Rows from block 9 of the image encoder of a small contrastive image-text model, named by matrix and row number. Rows with one number belong to one channel. Each number is 128 + 32 x the weight over its row's rms, rounded and kept within 0 to 255. All counts start at 0. After the name is the row's rms in percent of the matrix's.
After each channel's rows are labels from the 100 images, of 14848, where the channel reaches its highest value: "top examples" is what is common among them. Only what is clearly more common there than usual is listed. The data: small charts drawn from random numbers. In brackets: how many of the 100.
# convs0: expand pointwise conv (encoder.blocks.9.convs.0.weight, 432x72x1x1), inputs 0-71
# convs1: depthwise 3x3 conv (encoder.blocks.9.convs.1.weight, 432x1x3x3), a 3x3 kernel
# convs2: project pointwise conv (encoder.blocks.9.convs.2.weight, 72x432x1x1, transposed), outputs 0-71

convs0.186 134 [111 117 171  55 151 127 141 158 189 104 191 198 113 138 173 106 137 127 144 125 124  89 142 125  99 165 129  54  73 152 133 152  95 152 126  94 156 100 171 157 145 155 125 133 151 181 132 146 179 166 104 151 158 180 168 115 129 103 116 141 135  97 143  40 135 126 127 130 155 117 128  90]
convs1.186 127 [161 132  97 147 130  95 179 130  72]
convs2.186 108 [102  89 147 115  97 117 125 160 192 158 119 149 155  94 135 155 138 178 156 163  89 162 152 122 123 119 140 156  81 119 118 126 134 145 130 118 110 109 149 206 115 135 157 100 134  81 163 120 109 143 149 111  99 144 168 140 138  99 186 129 134 156 199  87 140 155 235 136 103 140  76  60]
top examples: radar chart (100); one colour (100); items: three (40)

convs0.149 108 [145  85 174 129 170 154 157 167  94 145 143 141 129  75 120 150  69 149  88 174 109 130  92 166 162 115 115 123 169  87 131 128 114 164 114  90 165 157 132 124 177 166 136 131 142 174 129 183 183 166 192 198 183 157 187 128 132 145 136 177 121 162 148 136 120 112 108 170 101 122 133 103]
convs1.149 134 [134 160  78 141  82  91 169 144 128]
convs2.149 107 [ 84  98 138 113 131 111 141 166 110 141 115 110  87 143 148  76 124 114 148 212 134 110 124 141  98  93 107  91  95 104 106 137 160 174 102 124  98  57 131 163 122 167 137 100 122 120 182 176 119 185 149  77 189 158 107 122 100 142 143 120 120 137 101  41 152 129  78 147 102 124  65 111]
top examples: bubble chart (95); dip in the middle (49)

convs0.270 072 [142 138 127 194 167 220 115 141  71 159 124  99 115 200 118 141 128 135 107 140 176 106 170 139 126 151 101 134 160  58 115 127 152 103  95 132 181 145 135 183 164 158 127 154 143 118 140 110 220  98 189 114 174 132 149 100  97 175 131 112 116 132 137 138 100 166 141 119 136 129 139 122]
convs1.270 062 [131 160 106 110  78 152 190 114 111]
convs2.270 069 [147 151 162 125 114 149 190 138 116 104 186 113  88 162  40  86 146  76 109 113  83 133 174 139 144 128  96 166 141 126 160 103 115 142 151 133 164 110  56 146 181  78 111 170 139  88 128 123 132 106 128 145 152  97  51 120 140 122 178 149 175 135 128 147 118 152  87 141  74 144  97 116]
top examples: horizontal bar chart (61); items: three (40)

convs0.353 120 [152 108 123 123 125 111 125 162 153 124 192 161 165 113 140 163 139  96 169 116  86 123 114 145 158  79 203 130 139 175 137 172 184 224 193  95 164  99 115 115 175 134 130 160 109 176 161 146  96 167  69 112 153 117 184 141 150 111 125 135 143 118 159 121 164 144 124 125 160 127 102 105]
convs1.353 121 [175  98  89 133 112 106 165 105 170]
convs2.353 126 [133 105  99 170 140 138 126 122 148 152 102 129 146 129 144 146 107 171 174 125 212 150  54 140 122 132  43 140 148  96 143 118 109 193  60  39 116  88 118 155  90 151 171 127 119 103 121 134 116 119  98  99 133 163 143 145  88 114 131 147 105 141  92 152 159 164 158  79 129 151 159 163]
top examples: radar chart (100); one colour (100)

convs0.312 098 [194 122  92 147 108 118 141 129 167 120 134 119 155 157 173  85 169 111 128 102 111  80 139 152 162 113 101 121 154 160 139 202  97  83 136 123 155 129 122 112 138 133 142 113 121 158 114 106 120 123 119 127 179 138  65  74  71  83  55 114 101 113  75 159  86 185  74 109  78 138  88 153]
convs1.312 085 [110 101 108 142  72 123 193 138 121]
convs2.312 094 [176 226  61  84  64 126 146  44 110 121 130 159  51 104  62 166 128 125  87 102 120 126 137 111 123 141 152 157 143 119 142  72 130  70 158 105 160 143 115  85 131 113  91 136 139 122  86 101 159 126 145 137  93 110 115 154 106 124 120 153  89 144 115 132 135 148 110 139 134 137 106  95]
top examples: falling (57); line chart (40); bubble chart (34)

convs0.216 057 [ 59 138 115 147 160 164 106 125 123 168 130 140 142 157 109 142 147 118 126 186 153 149 171 147 146 174  80 122 113  81 107 128 128 121 147 176 103 142 139 170 171 169 134 151  95 116 153  50 152 136 157 101  74 111 113  87 125 172 225 113  80  72 103 144 131 115 129  79 158 151 110 149]
convs1.216 052 [135 126 117  82 205 111 128 116 103]
convs2.216 057 [142 117 132  67 130 147 171 121 111  95 130 122  80 115 135 129 133  84 130 100 122 153 115  93 210 119 100 141 176  92 127 106 166  79 160  90 118 141  83 146 126 124 154 111  85  89 154 147  96 108 113  95 134 117  55  78 113 139  72  78 163  96 179 119 126 137 111 174  51 115  80 137]
top examples: heat grid (94)

convs0.82 068 [184 141 133 157 164  64 143 127 142 130 176 130 157 180 102 147 156 145 154 109 145  91  93 149 133 127 169 146  66 166 135 111 174 179 160 137 172 116  97 115 160 119 146 132 171 149 154 133 124  74 107 122 203 181 164 117 144  96 174 122 162 123 168 101 132 186  98 110 198 123 150 136]
convs1.82 055 [170  98 132 124  93 160 162  87 167]
convs2.82 066 [ 94 115 196 146 179 121 132 146  99 144 178 173 130 138 174 127 122 132 114  79 126 159  92 159 161  93  71  73 116  98 136  79 124 117 104  78 131 207 145 129 152 106  93  95 101 184 104 131 143 162 170 123 118 144  68 170 110 156 121  96 152 142  85 139 120 140 135 164  83 145 150 183]
top examples: one colour (100); radar chart (96); items: three (32)

convs0.56 053 [114 128 123 134 167 110 117 183 142 124 189 110 128 159 140 168 126  78 166 153 160 116 127 143 130 142 165  77 140 115 102 133 123 102 133 152 144 159 193 187 188 155 104 187 169 166 168 177 202 158 122 120 185 134 135 174 166 158 131 119 156  75 186 126 122 125 126  85 162 145 123 124]
convs1.56 008 [120 109 124 184  71 123 151  86 139]
convs2.56 064 [ 65 136 182 141 148 116 180 161 146 123 176 146 115 169 116  67  72 112 122  80 111 145 139 183 179 122 115 107  97 152 121 100 130 143 142 212 154 183 162 151 116 106 122 133 165 204 132 105 159 144 131 100 135 126  71 133 110 145 200 130 107 136 112 161  87 137 138 158  96 126 145 115]
top examples: horizontal bar chart (100)

convs0.276 074 [116 141 102 131 175 142 107 131 158 144 189 124 104 185 158 136 151 137 116 139 191 131 159  80 151 153  90 114 139  90 102 114 150 119 142 130 153 174 173 190 139 179 149 177 154 145 167  75 241 159 170 113 119 131 130 155 140 189 147  98 108 136 119 144 104 125  96 116 166 154 124 148]
convs1.276 037 [174 139 146 143  63 156 147 146 156]
convs2.276 076 [137 144 118 137 146 154 181 127 132  57 162 126  81 180  51  73  93  68 102 108  89 163 176 164 155 152 103 157 119 144 122 106  99 105 143 105 141 126 103 139 141  81 145 166 132 124 165 114 136 108 117 132 134 105  44 136 118 103 193 115 147 151 146 124 101 153 146 111  66 114  70  99]
top examples: flat (68); area chart (38)

convs0.240 104 [ 80 159 173 102 163 179 116 191 168 186 110 132 185 100 108 169 118 153 146 218  66 168  93 190 122 180 145  83 182 128 100 121 111  96 153 171 119 127 162 105 140 168 149 146 163 118 130 146 105 130 139 121  86 123 142 149 115 123 162 123 139 119 159 117 121 124 114 162  87 144 155 148]
convs1.240 103 [ 58 164  90 156 131 109 131 143 144]
convs2.240 105 [ 98 214 139 133 131 119  97 142 141 173 124 143  98 132 152 106 119 144  73 152 119  75 154 149  92 162 135 145 131 153 130 122  80 164 143 121 142  68 130 101 143 140 114 133 147  71 131 131 120 101 131  77 118 162 129 170 100 154 225 103  88 115 131 113 137 102 189 169 143 121  82  44]
top examples: horizontal bar chart (51); bubble chart (28)

convs0.169 092 [179 156 117 120 111 141 121 110 162 121  98 118 167 137 177 159 121 142 110 135  87 139 144 128 109 109 122  97 169 143 125 177 183 152  61 104 176 144 194 148 146 126 155 177 136 127  92 101 133 212 131 128  62 163 104  76 164 135  75 137 126 149 114 110 127 129 164 215  92 114 129 105]
convs1.169 086 [168  80 161 159  90 142 109 152 101]
convs2.169 090 [137 128 121 133 126 158 166 124 164 164  84 122  75 123 148 156 128 124 120 146 119 132 155 119 123 153 146 132 178 120 158 147 127 115 162 118 121 130  61 150  63 146  98  74 112 122 146 118  76 120  96 112  96  96 166 182 109 167 152  25 126 113 176 131  95 131 195 162 184 159  89  78]
top examples: heat grid (100)

convs0.93 060 [135  73 123 142 178 145 105 187 150 150 178 118 140 137 140 141 148  71 165 141 159 144 140  95 128 150 150 133 136 132 117  96 129  95 138 153 140 125 158 183 184 157 118 134 150 184 180 185 194 162 153 120 218 120 118 137 127 163 145 109 121  80 151 159 113 116 140  98 153 167  51 143]
convs1.93 029 [194  95 106 127 105 153 162 143 101]
convs2.93 056 [104 175 159 100 100 100 191 154 125 120 169 125  98 171  73  38  97  71 110  92  72 147 134 160 152 128 120 151  83 178 125 123 123  88 129 113 168 160 164 132 128  80 119 150 133 214 132  99 153 104 142 120 105 109 100 118 106 143 171 135 109 141 115 159  78 173  85 109 120 134 139 140]
top examples: bubble chart (38); falling (37); area chart (26)

convs0.180 061 [207 172 107 150  98  85 120 141 141 129 151 134 177 137 150 191 135 141 167  88  96 103  86 137 148  97 188 162 164 136 135 149 195 213 133 100 179 123 135 131 171 140 182 176 122 189 152 162 120 132  95 130 169 157 130 133 122 161 105 130 120 153 120 176 129 176 131 116 124 114 131 121]
convs1.180 059 [115 191  90 120 103 133 119 180 120]
convs2.180 071 [167 118  99 175 143 141 113 126 122 130  91 110 145 160 128 115 104 102 136 174 111 117 104  97 149 114 123  89 108 127 129  81 136  98 161 147  99  59  27 130  72 153 115 130  80 132  89 130 114  23 156  95 130 134 163 176 164 138 100 136 136 158 149 139 134 153 201 145 124 134  96 166]
top examples: one colour (98); radar chart (79)

convs0.346 125 [172  82 118 125 156  87 141 121 110  76 183 160  89 131 161  67 142  82 130 121  91  57 142 146 162  96 101  90  97 121 144 139  91 145 153  87 144 145 108 151 136 161  90  74  95 166 156 130 147 158 119 152 152 120 122  57 113 123  97 126  97  69 117 151 175 148  68 124  88 159  91 130]
convs1.346 136 [ 85 170 115  86 146  92  89 140 107]
convs2.346 124 [103 111  48 141  72 147 114  96  94 100  65  56 136 110  86  74 110 106 118 114  99 114 107 124  73  75 142  64 187 124  74  89 118 112 132 139 138 118 139 112 122 150 130 132 115 131 131 101 136 151 162 148 141 132 166 156 162 139 112 134 160 102  84 213  96 106 116 119 129 147 179 148]
top examples: line chart (53); flat (49); falling (43)

convs0.237 135 [134  39 130 127  95 118 115 141 100  80 196 100  99 122 152 122 153 127  76 110 187  52 156 125 169  74  94  79 127 112 133 153 109 171 122  72 158 130 107  87 166 141 101  62  84 169  91 105 104 154 105 124 127 100 119 125 124 133 130 109 110 150 150 100 151 129  99 180 119 131  88 119]
convs1.237 135 [ 50 104 144 163 139 138 104 129 112]
convs2.237 123 [ 94 113 178 177 162 134 147 183  99 169 128 161 137 143 172 139 143 165 128 146 162 144 113 150 109 161 131 125  31 148 145 127 125  52 114  80  76 101 171 146 138 130 122 100 119 187 167 105 139 121  91 111 130 126  90 169 121 150 114 109  89 168 125 100 162 150 130 149 128 130  36 121]
top examples: falling (60); bar chart (34); histogram (26)

convs0.279 115 [117 104 106 193 109 135 144 125  64 126 101 103 159 152 150  90 142 110 104  88 170 125 133  75 143  57  92 231 147  97 134  93 107 106 148 115 121 154 134 151 158 122 123 133  92 142 149 157 191 141 186 150 158 126  90 143 101 148  87 119  81 164 115 144  95 140  95 115  67 135  91 134]
convs1.279 106 [ 96 103 172 110 138 111  60 122 143]
convs2.279 122 [110 119 159 142 150 113 112 193 170 114 131 111 216  95 133 127 140 169 145 153 153 161 119 133 139  89 120 167 136 109 110 123  96 166 184 170 183 170 101 108 111 160 123 190 106  86  98 140  84 138 124 138 131 179 197  77 165 108 131 140 151 131 137 170 126 120 188 123 120 179 181 120]
top examples: falling (64); line chart (43)

convs0.14 133 [126 112 199 108 155 169 140 152  84 130 113 143 131  68  87 128  70 189  88 190 134 153  69 148 153 123 119 127 137  76 124 106 101 157 112 131 165 171 133 112 134 159 145 143 164 147 123 173 138 122 197 155 106 181 165 143 132 164 155 140 104 142  92 117 176  75 108 183 156 128 161 112]
convs1.14 166 [ 69 115 143 122 167 120 127 141  68]
convs2.14 121 [150 127 129 128 148 133 154  75 189 125 142  63 124 178  81 125  76  80 176 111 122  98 203 133 144 120 152 181 159  75  88 134 135 130 119 108 113 124 131  73 118  93 130 146  62 144 124  89 106 146  75 164  98  98 152 159 106 122 153 135 160 118 125 156  76 179 128 108 145  87 115 177]
top examples: bubble chart (100); items: three (38); rising (32)

convs0.404 120 [137 153 168  97 146  75 106  81 186 156 192 173 109 173 141 103 158 123 143 124 124 111 152 137  83 172 140  98 101 204 110 114 140 103 165 165 139  67 112 171 126 147 129 134 131 172 148 169 131  99  89  93 148 137 147 103 150 170 111 108 173 118 105  71 153 102 160 119 184 152 185 143]
convs1.404 122 [147  78 100 140 140 139 171 113  72]
convs2.404 132 [109 140 124 127  98  97  73 169 166  93 145 143 138  50 125 177  84 165 146 164 108 126 146 125  88  78 102 155 124 130  95  89 123 185 134 124 174 187 179 162 121 165 156 117 143 117 123 150  96 176 131 130 125 172 206  92 114 108 121 176 114 130 132 125 124 130 206 139 139 134 157  81]
top examples: radar chart (59); items: three (50); dip in the middle (37)

convs0.273 063 [132 134 115 137 178 203 117 136 160 139 137  84 133 144 155 141 162 111 119 133 125 154 183 109 108 149  91 115 138  96 124 129 141  61 131 127 161 175 197 198 163 142  96 159 179 146 134  66 228 172 177 109 166 126 112 102  88 131 158 123 136 112 101 157 109 161 128 119 127 145 120 147]
convs1.273 044 [163  68 153 118 172  88 135 139 132]
convs2.273 060 [ 95  97 138 111 116 150 219 131 144  82 103 131  60 157  76 114 115 102 114 129  98 184 133 119 218 133  88 108 156  84 117 132 117 115 138 106 129 150  56 145  91 118 124  85 140 153 157 130  92 137 171  96 127 111  99 122 127 170 137 166 141 166 185  96  92 172 174 140 104 144 114 133]
top examples: scatter plot (57); flat (38); bubble chart (36)

convs0.200 097 [100  90 121 128  84 125 140 121 105  88  95  57 171 135 189  66 147 152 102 130 152 143 104  90 118 116 119 152 142 104 131  95 126  93  35 124 147 143 112 129 152  50 132 132 110 130  82 144 156  77 171 114  86 139 142 141 158 134 125 133 175 165 157  75 156 135 161 173 167 129 156  81]
convs1.200 101 [155 127 115 131 113 152  74  91 185]
convs2.200 089 [ 46 119 130 172 149 175 124 129 127 103 106  72  88 172  60  95 106 105 113 136  87 145 147 104  96 132 105  95 160  86 142 120 102  76 129 127 164 136 119 101 148 166 125 143 163  98 137 171 115 103 105 156 144 152 144 113 106 121 202 137 160  90 109 134 188 200 166 163 101 173 153 141]
top examples: line chart (100); one colour (100); falling (81)

convs0.411 111 [146 109  88 168  90 153 136 108  97 108 133 103 132 127 135 112 135 114  87 112 139 128 121  99 152  60  66 183 144  99 132 145 142 113 138  76 160 182 161 141 168 142 149 152 129 151 141 143 195 180 169 145 166 148  82  99  70 130  89 115  73 126  88 164 139 150  60 128  68 133  77 134]
convs1.411 146 [ 76 143 146  90 151 135  73 144 153]
convs2.411 120 [115 103 127 142 114 111  94 175 181 128 164 146 153  74 128 183  88 166 157 119 134 141 137 128 124  67  98 127  81 120 114 125 118 134 144 180 152 203 177 163  86 168 160 124 134 124 162 161  73 169 133 132 108 134 208  98 137  85 134 180 123 150 140 151  96 146 189 118 162 162 157 137]
top examples: radar chart (100); one colour (100); dark theme (69)

convs0.215 120 [168 166 142 127 139 139 139 161  83 147 114 148 146  96 122 124 116 116 136 144 125 136  92  95 158  69 123 175 124 118 116  71  88 131 155 116 159 171 161 191  88 146 172 143  80 138 168 164 174 177 185 125 160 148 172 195 128 192 126 139 105 147 134 186 181  99  94 125  81 139 147 119]
convs1.215 105 [123 149 164  77  89 102 170 155 142]
convs2.215 099 [116 180 118 138 125 111 121 128 161 167 106 155 117  67 137 136  39  81 139 154 109 103 159 126 127  91  77 152 120 113 136  97 108 169 115 164 118 157 191 145 168 143 162 131  81 168 104 139  72 132 111  74 158 146 113 147  94 205 131 117 138 143 106 115  61 116 183 108 133 119  87  91]
top examples: falling (39); bubble chart (34)

convs0.261 090 [128 104 155  81 143 107 126  71 165 120 181 170  86 110 124 150 102 147 149 163  77 117 121 197 126 148 130  63 107 171 137 132 142 228 167 127 160 110  82 109 166 149  94 118 132 160 139 137  98 140  96 139 104 119 164  93 126  98 178 136  99 100 110 103 211 142 163 124 133 124 148 110]
convs1.261 081 [187 114  80 112 111 142 155 105 163]
convs2.261 092 [ 68 110 107 169 149 164 106 116 134 158  64 147 170 134 130 136 112 165 173 169 206 165 123 201 152 114  94 120  99 124 163 140 164 143 123 139 112 131 138 174  92 167 133 147 154 147 117 104  90 171 145 123 130 136 109 175 160 171 143 133  89 157  87  65 195 111 169 127 130 162 169 133]
top examples: radar chart (100); one colour (100)

convs0.260 095 [150  66 156 135 160 109 116 172  86 101 200 144  59 114 101  90 134 117 134 157 143  68 118 147 164 113  71  74 114 106 109 150  63 133 112  96 139 107  88 124 163 155  73  68 105 187 151 143 135 165 128 123 136  85 151 102  82 157 120 106  94 113 133 147 159 163 118 137  99 157 103 122]
convs1.260 093 [137 152  80 120 159 126  58 114 143]
convs2.260 085 [ 96  82 119 129 144 162 133  95 126 121  96 121  97  91 110  89  62 110  94 102 156 133 118 114 212  74  85 103 205  94 117 109 124 131 110 155 121 183 132 150 119 120  90 113 138 134 129 135  98 127 120 115 165 101 112 190 161 216 123  85 170 135 101 160  83 115 131 111  99 121 164 174]
top examples: falling (33); bar chart (31); bubble chart (30)

convs0.212 060 [207 149 135 121 108 112 118 178  90 128  89 123 194 145 151 131 143 171 109 122 120 124  52 132 139 122 132 209 154 147 109 109 153 140 109 133 188 149 141 149 131 124 158 173  95 197 131 189 147 138 180 113 170 167 152 131 128 140  65  95 136 138 121 108 172 134 118 129 150 149 194 134]
convs1.212 034 [125 113 145  94  86 172 167 131  79]
convs2.212 066 [111  94 154 114 112 131 145 134 119 100 124 148  94 129  80 141 145 119 126 164 107 129 119 124 174  80 128 123 102 126 134  91 134 137 162 152 129 104   0 141  74 122  71 164  88 101 108 165  97  86 149  74 158 121 198 154 148 144  99  70 166 123 164 110 118 129 125 135 163 150  72 156]
top examples: one colour (98); line chart (93); dip in the middle (36); trend: flat (34)

convs0.69 115 [154 108 146 108 154 152 152 174  83 140 120 126 113  94 107 194  75 123 107 149  78 143 117 150 147  96 181 121 182 119 124 115 151 103 147  54 177 162 135 123 173 160 163 158 131 167 141 166 156 103 169 172 178 114 172 129  66 118 180 172 131  93 148 181 159 148 120 113 135 114  89 125]
convs1.69 130 [149 170 165 127  95 135  82 130 176]
convs2.69 109 [118 163 139 142 127 125  94 168 176 122 134 137 154 111 168 147 134 141  89 135 142 112 114 142 116 134 104 101 153 120 125  64  59 168 141 154 194 122 121  91 147 142 167 127 114  90  76 121 104 125 209  93 166 147  87 164  81 139 113 215 132 164 126 131 115 112 178 162  89  94 116  66]
top examples: scatter plot (87); flat (35); falling (31)

convs0.158 052 [170 187 138 151 134 104 155 159 109 100  24 102 150 149 143 184 112 165 129 133 126 137  89 198 105  78 139 152 162 134 126 165 149 118  60 120 155 143 107 118 134  92 158 164 135 151 113  92 168 126 141 114 177 167  79  90 112  95  91 119 161 135 105 137  87 139 102  69 122 127 116  93]
convs1.158 037 [182  90 100 110 119 137  87 164 102]
convs2.158 064 [131  81 129 180 124 202 164 117 145 118 156 116 136 154 116 149 141 120 103 166 104 138 122 139 150 112 151 154  98 126 138 105 100 144 149 144 136  96  21 146  42 136 117 156  95  94 126 129 121  95 116  59 150 122 158 137 134 178 145  80 126 101 177 108 131 126 128 154 105 158  46  78]
top examples: flat (75); bubble chart (44); step chart (32)

convs0.345 073 [ 78 155 107 148 145 171 118 185 142 146 125 127 156 177 206 121 131 100  94 118 126  67 153  99 115 142 124  53 125  78 118 121  67  97  54 122 172 139 128 185 171 159 142 121 152 118 144  94 190 136 156 119 136 146  91 118  89 179  87 131 144 125 122 131 120 181 128 156  96 140 125 138]
convs1.345 061 [187 109  86  89 110 160 124 140 104]
convs2.345 073 [129 147  84 123  72 173 162 147 123 111 113  41 140 165  46 118 130 108 160 119  67  64 165 102 117 124 139  99 128 154 148 136  66 164 107 128 140  91 139 151 112 180  82 153 134 126 127 162 113  96 104 120 145 139  93  58 143 148 187 131 124  90 180 139  97 157 104 115 116 116 105 119]
top examples: falling (63); stacked bars (34); bar chart (26)

convs0.227 056 [124 117 119 112 150 157 107 138 162 129 130  86  56 153 203  77 155 155  79 124 192 113 190 139 132 129  67  95 151 124 146 214 137 104  97 111 126  95 185 204 142 126  86 133 140 138 101 109 158 194 146 144 158 136 124 113 125 137 124  92 162 113 144 120 127 166 128 161 109 134 105 141]
convs1.227 046 [107  90  88 123 170 135 167  79 127]
convs2.227 061 [156 128 158 109  93 179 186 172 127 155 102 175  91 155  78 132 117 168 101  96 101 127 141  72 125 129  85 141 127  69  92  83 105  65 152 182 128 129 110 124 144 103 129 151 119 150 126 112 131 125 150 161 176 119  45 152  70 133 119  92 125 144 151 157 119 168 137 130  81 102  64 161]
top examples: flat (38); horizontal bar chart (35)

convs0.3 082 [127 160 164  69 120  93 167 168 165 117 140 191 176 123 122 116 130  97 182 110 102  88 114 162 126 123 185 134 116 222 134 145  70 124 184 117 105 121 172 148 108 149 159 135 113 211 163 147 109 167 110 157 167 181 126 140  99 147 134 159 102  88 115 128 115 153 112 101 112 116 116 115]
convs1.3 074 [160 164  95 103 104  85 126 176 150]
convs2.3 095 [128 134 118 141 112  67 131 186 150 137 102 151  49 135 148 121  84 107 135 159  46 109 147 117 106  90  85 127 126 134 130  80 125 154 140 132  96 170 174 127 144 129 160  86  93 193  93 105 153 147 121 126 142 143  70 150  91 150 179 160 127 193 152  83 103 169 168 151  90 123 101 111]
top examples: radar chart (72); items: three (32)

convs0.369 117 [138  92 102 118  86 138 124 161 162  80 121 107 101 143 158  92 144  77 112 106 126  50 155 150 140 105 101  73 134 105 139 225  96 101 128  45 148 132 161 133 167 121  95  94 130 156 101  76 130 163 127 133 136 123  77  91  89  91 129 111 108  84 108 125 129 173  92 139 109 115  81 113]
convs1.369 095 [203 153 120 123 159 108  91 126 139]
convs2.369 111 [107  95  56 142 156 139 172  78 134 111 103  72 175 105 105 127  83  68 170 114 121 123 170 137 186 110 149 115 158 126 124 183  77 202  99 130  88 109 108 157  85 161 135 120 144 101 143 134  76 114  91  97 143 120 129 126 144 167 130 115 142  96  90 141  60 143 122 135 152 137 191 144]
top examples: flat (56); area chart (42); falling (37)

convs0.329 141 [187 128 173 150 180 135 137 121 149 130 116 162 100 112 118 115 109 178 165 143  85 161 129 161  97 184 117 137  92 147 130  96 179 183 125 167 159 139 134 139 106 163 187 180 191 112 179 178 101 120 164 131 176 162 170  77 155 124 185 138 132 113 105 150 135 132 152  92 186 133 145 127]
convs1.329 150 [126  94 190 135 106  79 132 123 164]
convs2.329 136 [182  95 120 115  97 116  83 139 162  71 165 122 101  76 137 122 136 118 134 152 115 130 137 107  62 103  95 134 153 142 104  98  86 121 180 136 178 163 148 110 159 159 157 129 131 113 143 159 105 117 143 132 144 177 133 154 104 135 221  92 175  72 123 143  71 111 224 125 143 151 136 123]
top examples: bubble chart (93); grid lines (64); dip in the middle (38)

convs0.229 064 [193 129 151 139 156 144 102 140 151 156 146 124 118 191 134 117 148 134  85 142 179 127 167 137 135 134  74 125 131 108 112 128 149 111 147 117 153 152 170 212 154 157 152 180 159 165 147 109 228 188 191  96 157 114 146 119  91 173 138 107 156 152 119 144 146 165  83 126 148 149 163 120]
convs1.229 035 [143 108 130  99 147  92 170  73 165]
convs2.229 063 [ 92 126 160 155 108 135 200 144 151  62 138 128  99 137  59  81  96 112 109 127  80 163 172 143 161 121 107 161 149 110 121  88  97 103 156 105 144 147  72 130 141 114 149 177 148 118 145 141 138  95 102 143 195 105  54 133 124 119 102 125 168 167 142 140 119 180 143  97 107 123  54  85]
top examples: flat (87); scatter plot (55)

convs0.406 103 [169  80 111 122  97 121 128 142 119  79 170 100  98 144 186 122 147  87 105 100 159  51 192 134 156  81 131  61 122 128 128 203  83 121 123  82 151 119  97 118 161 136 109  89 103 167 102  92 104 144 114 122 128 110  80 105  93  93 107 115 117  80 117 140 163 140  92 152  83 134  79 140]
convs1.406 102 [205  79 131 139 109 118 143 125 138]
convs2.406 097 [157 178  17 102  99 135 134  28 133  88 123  74  78  99  37 135  60  93 134  93  74 150 139 100 145 117 138 104 160 121 133 132  97 160 113 123 112 129 115 130 126 138 125 133 142 102 119 113 129 126 113 128 132 113 152 124 112 134 151 132 147  95 108 155  74 150  87 120 149 170 158 121]
top examples: flat (63); bar chart (33)

convs0.308 118 [162 117 192 143 129 179 146 128 146 134 139 102 142  85  84 178  59 187 127 184 114 137  94 186 153 127 114  74 176 134 130 110 145 156 107 108 177 171 135  57 174 171 158 158 194 143 122 141  89 135 148 176 122 159 141 128 125 132 169 137 136 183 135 155 118 154 103 151 129 128 131 141]
convs1.308 128 [187 152 133  85 123 119  88 134 168]
convs2.308 115 [148 112 124  90 115 103 122 160 157 124  91 163 112  85 185 166 144 126  60 181 147  80  93 125  99 118 114 129 138 122 128  39 156 147 139 134 163 119 108 158 137 173 133 121 137 125 110 138 122  89 162 118 142 130 137 190  80 176  97 167  73 157  75  65 131  91 148 185 173 114 121 117]
top examples: bubble chart (100)

convs0.318 071 [174 147 132 166 150 179 110 126 153 157 170 127 109 151 134 124 157 142 126 133 191 150 167  97 157 162  64 134 138  88 102 120 160  99 144 138 170 164 195 212 149 172 150 165 150 168 162 128 208 174 161  96 157 129 135 117 109 181 138 102  92 120 117 148 120 118 103 113 165 169 133 129]
convs1.318 041 [179 112 149  97 156 110 162  94 168]
convs2.318 059 [125 134 124 123 127 144 168 117 111  75 124 127  93 186  33  84 102  63 123 117  86 158 166 136 183 144 101 147 127 109 107  91 112 148 173  99 129 138 148 134 141  91 160 170 139 136 172 141 126 153 104 112 171 101  54 107 104 124 170 126 164 145 168 123 103 159 162 113  74 119  83  74]
top examples: flat (50); bubble chart (38); area chart (31)

convs0.428 133 [141 127 120 151 125 156 154 159  96 129  99  91 173 123 147 141 117 132 114 123 135 145 115 107 154  57 124 147 159  86 116 120 102 111 121 106 146 179 178 154 161 151 166 145 134 175 145 138 180 184 188 155 140 146  73 137  74 145  98 134  85 129  92 186 124 120  72 136  25 132  85 151]
convs1.428 145 [ 77 139 165  94 108 151  86 143 162]
convs2.428 133 [104 108 133 119 101  92  92 174 176 102 157 158 196  79 114 158  89 166 145 127 134 143 115 112 138  74 100 151  87 120 117  81 107 186 133 168 177 174 138 172 140 177 168 170 140 114 120 159  84 171 168 140 134 170 169 110 125 103  94 185 119 154  78 116 104 122 187 126 133 136 148 108]
top examples: radar chart (67)

convs0.380 147 [149  92 101 146  62 141 135 128 119  84 117  87 147 140 137 119 139  95 102  85 155  75 136 128 142  59 100 104 145 127 126 217  97 113 124  59 126 130 136  94 143 111 118  88 112 128  91  74 114 132  86 126 141 129  67 101  97  86 100 115 111 120 114 137  77 184  60 144  94 138  68 137]
convs1.380 152 [129 142 138 140 121 146 196 184 152]
convs2.380 116 [163 172  70  96  48  99  65  53  95  50 123 145  65  86  20 167 109  97  96 114 115 104 102 115  93 126 130 128 122 140 135 121 103  85 158 148 165 131 121 102 129 113 121 141 145 121 130 136 139 115 147 135 103 126 133 126 133  78 130 181 118 116 143 155 149 126 128 142 141 115 156  97]
top examples: falling (49); flat (39); line chart (33)